Weights of a small image classifier.
Model: arch inception, norm groupnorm, activation relu, depths [3, 3, 3], widths [128, 256, 512].
Training: adamw at rate 0.0026, batches of 512, held-out accuracy 91%.
Rows from block 3 of a small image classifier, named by matrix and row number. Rows with one number belong to one channel. Each number is 500 + 40 x the weight over its row's rms, rounded and kept within 0 to 999. All counts start at 0. Numbers have three digits each.
After each channel's rows are labels from the 100 images, of 14848, where the channel reaches its highest value: "patch colour" is the nearest of a few named colours to the mean colour under the peak. Only what is clearly more common there than usual is listed. The data: patchworks of several textures. In brackets: how many of the 100.
# r30: branch 2 reduce pointwise conv (model.blocks.3.r3.0.weight, 64x128x1x1), inputs 0-127
# b30: branch 2 3x3 conv (model.blocks.3.b3.0.weight, 96x64x3x3, transposed, each kernel summed), outputs 0-95

r30.51:453437493598492470458468482465528545550515464540501397432582510527507509481448526486458487501522573501504539569499558573471514460527507557526490523452544525528507421561460479544527511510479516542551519476470538572547506464530595542551531499475516494492479489506455538555491437534503512528454487486470462551525475579494482500538455479494535484575539529440546412498585518499477496500496
b30.51:485550463561526543579487505499483468486493571414449504509436498536515476500503495525549454529491481475495505539492531502453480506569477534458473507546552529530496523606512466486524510467523513508522532515478548480476325526505483473589480500514521484467545423503542495486531523566525549557
patch colour: orange (30)

r30.55:513520503502495528584464600501513498501535483517508483445533518463538489521482460501513472508540582524506579565466528584517478599488542500426602504515572520451588457559458431417498481510491418539483526465486462408489499526537520517528521503498530444490507530477495500451451497528538486520470473469558457515478455517482488491507441470499507446566570523511547457491563509448535528493527
b30.55:485504479542505511488363445498479542528425493530396486493525536457510450512477527479506539513494507477570528460546480533458497495473561474547543532513532526446516474485518572479516501437537431534493519511488549588504422484516504541486506524493558518516498459424563535515436566550485563513
patch colour: orange (32); yellow (25)

r30.1:538549524490519496468516504491542562523598461518570518549446549531502511486563520457596467539475440497515550439464447431460456416452517465522493503515455460481456475454457474410469470496475488492460505492619430488510562521578465515577493492529470528502525498565494516502510523517509519489494543498517525508450557573459492495519534490510460498511477555555473524527525456433439450552512
b30.1:549474498445502478502450456491496465484486496497486497484540490509482513481524496515508520518505487520507494499483498513460547469496534532508515490513496466537500524296489505504521502443450515511448542557493552514487587544492482516292519490517535524469500520481531510470532513524516549534
patch colour: pink (26)

r30.41:480518521475495523457514430524508591515522516518545552545504514492437536566562496523532523517498452522481505457485572436425502536430511508505471454556469467514435486490508522561559489552500484495498521547574525476512590573483481496523550517523566510512544422459504501473522464509502488503535497419519534500521487485548532444514456478515479506602462621460462524520586516562553509545522
b30.41:498491538388509600578562437515492486518570563519525505506541469512521574477536488507483543529500499485523508551462475492501535456548466494512524491517477449518516504471517486497453540518452525488535474472489477481492566510512535531368526472566523507565499535438511426466587511521515528574
patch colour: pink (31)

r30.26:508520546485508529448495533504545529505470540478521421440446450530529479528459440495551509548477493482434487556448470471416417505450443448489556525497548456427497447491435508466508378467443573468488541526471535479566455466528526410509474509572488472490506501506502505501462459502523558529551475461520474486445508468500508493489496454539554516542518534504520416523506494535592474499560
b30.26:554493484469465413497522460437477523497529498471526445477441559521500443485487529473530493518554513480530472521505530564445392490544569488659500501517533491525527506510474499450492495560527529497556506496518491485535562508469518489523542500551503531447512587566545455489480523593489488494
patch colour: pink (33)

r30.29:496470428548539469492456524435469535495531444548556449483540408440510516427369503468449551498525534502537536490519546538521463505501473514511513485460521521483488467510507501509475514496540513552579508552567548515510557552512607507552553494498568433454463522443481525486500474495534481520446436504541445495546461466535502524530438517506450484573545553484550518450527503494516451500560
b30.29:566442473502485544494443462447489502486445512513410504537566449501536484499557488490519486509485475480481513567553505555539327506514518489422425522520533470493497524524494473471494475505529462453538536485493517448508473489515488480490455461451467514534583496581538508488468514567446449518
patch colour: brown (41)

r30.25:509520510493419600478531459471485600505538482521535463535510530560450544421486526486548495508464482497591469497489569486568498509446525494454479518430507532531452540524448540569564505495484529519450507507508590494482552519482508534589536482518520538527516472415568512519543537463522399508508486459480534485485418483440506471526460503498450551576512529482474510529521520543522472484551
b30.25:468505499381536548438537469515501496450499522486392488467517449460509534512537481510565495494472492486515498547482514549488477507528471497535484484517514453532509551500529549505474499496445525516527539443465470451503572519484461498355472543554503523511638560500517484485527467531473543547
patch colour: pink (31)

r30.22:479503494524561514453477498475466510517536492572535500485531492467509528476478504438461503500505488525526410473494465485529381533468516524512561497518559519493491396539450533474539489436466489524546587499514448501503503481477482493527487504481543440492490560532523526509458481506522496566525473487579471536560454460577557584532487521563450502545559551456553465426542509545523423526598
b30.22:475508499494526456539462478497492484490481496473467479504439541528522407487460480516506554532488506426523494539551498510498358500462491547450548505507514401530494567434477519447502502565505509517571495574510502567508589488505464534455485450484466524461558428534483506502474562553475548523
patch colour: black (31)

r30.11:477489480409509444423436481508499479475420538496530498429485408512470516530463474546450511514528588490494512529514496565487474481533449479534534514490541508479472475566530553487497550521496484529540553543509406512554517522446535483495474483498515497480398568445507495505525502482532468513491463540475521461483510456490544517482461478550427561547547502445546428526558472488549383434512
b30.11:613479551483487575469510529402471530567521471527400473523489467464513535530493467478529473485490498483480482552568481531585467500436554516506494480506554454524494465535428470447490454486465535504538480496537511552490452512460474512533463425455520511516424540583461503502478540492449476459
patch colour: yellow (33)

r30.6:464508525440528513436517443510491621541557461517531491547476481534544543499438500448518504483498415566491526405495514409488429526524443560531527496485455468539516462472452518547510504467509515416508456500543433489528535526471403528528531493527485492519536543530511512526528538533529515505546520506536522476523497502501581478548561456520466485575434589488465479458552492502443544518511
b30.6:503457500445535421473508547454534485532508463499434516479502468561518505450464524512476511501509490540460503525545516505522544488488505548525477528508541439515498496409487402531568470553512539518477520557502543464509619518522524494370479500517544537443456485588483477471582474475476536497
patch colour: pink (31)

r30.33:497562470483491533435513459499493534510497437521504474482508543499500538501503443518521495509524524457459495514483509472353545414486437513487527541558561519505427489532474509455537413558489518526525601526530541497534485516493570488505493529491448456497525563435466491490505461533534438545523438483514496533503436514539565561485371518548525534564485533528528506561546503504546521459502
b30.33:509516483521435525468527521588460504576531509457502485515471533445526474547455442517544478481454519516481478554507531493540425501543497427448473498509561499526503508489505525499501551604484504484512507530510547575493512486506539482529566541440552490547527569493469526523565592601539446562
patch colour: black (40)

r30.23:467480472497473478480546466570512565524483521551540536527496499483452571491546524562434580472513468520477465501502548512510513492503517534414532565456554550533500515583494598498553497532502492493501501564496514454471535466515454515489492491509480456535530467512453518523534557522518511495527485525486461484530544499450489521484496547499461602617461495355476467518577499486502440436442
b30.23:506552470360494535499555429532481489460540540484336507498568504548519560492476459486511533488503504509501491481485518520529507508507465516490487503539462443554502536557470529506443484491474484513504494393519404493456537534503477450405477443526466493532494534501535496514508527500521519509
patch colour: pink (27)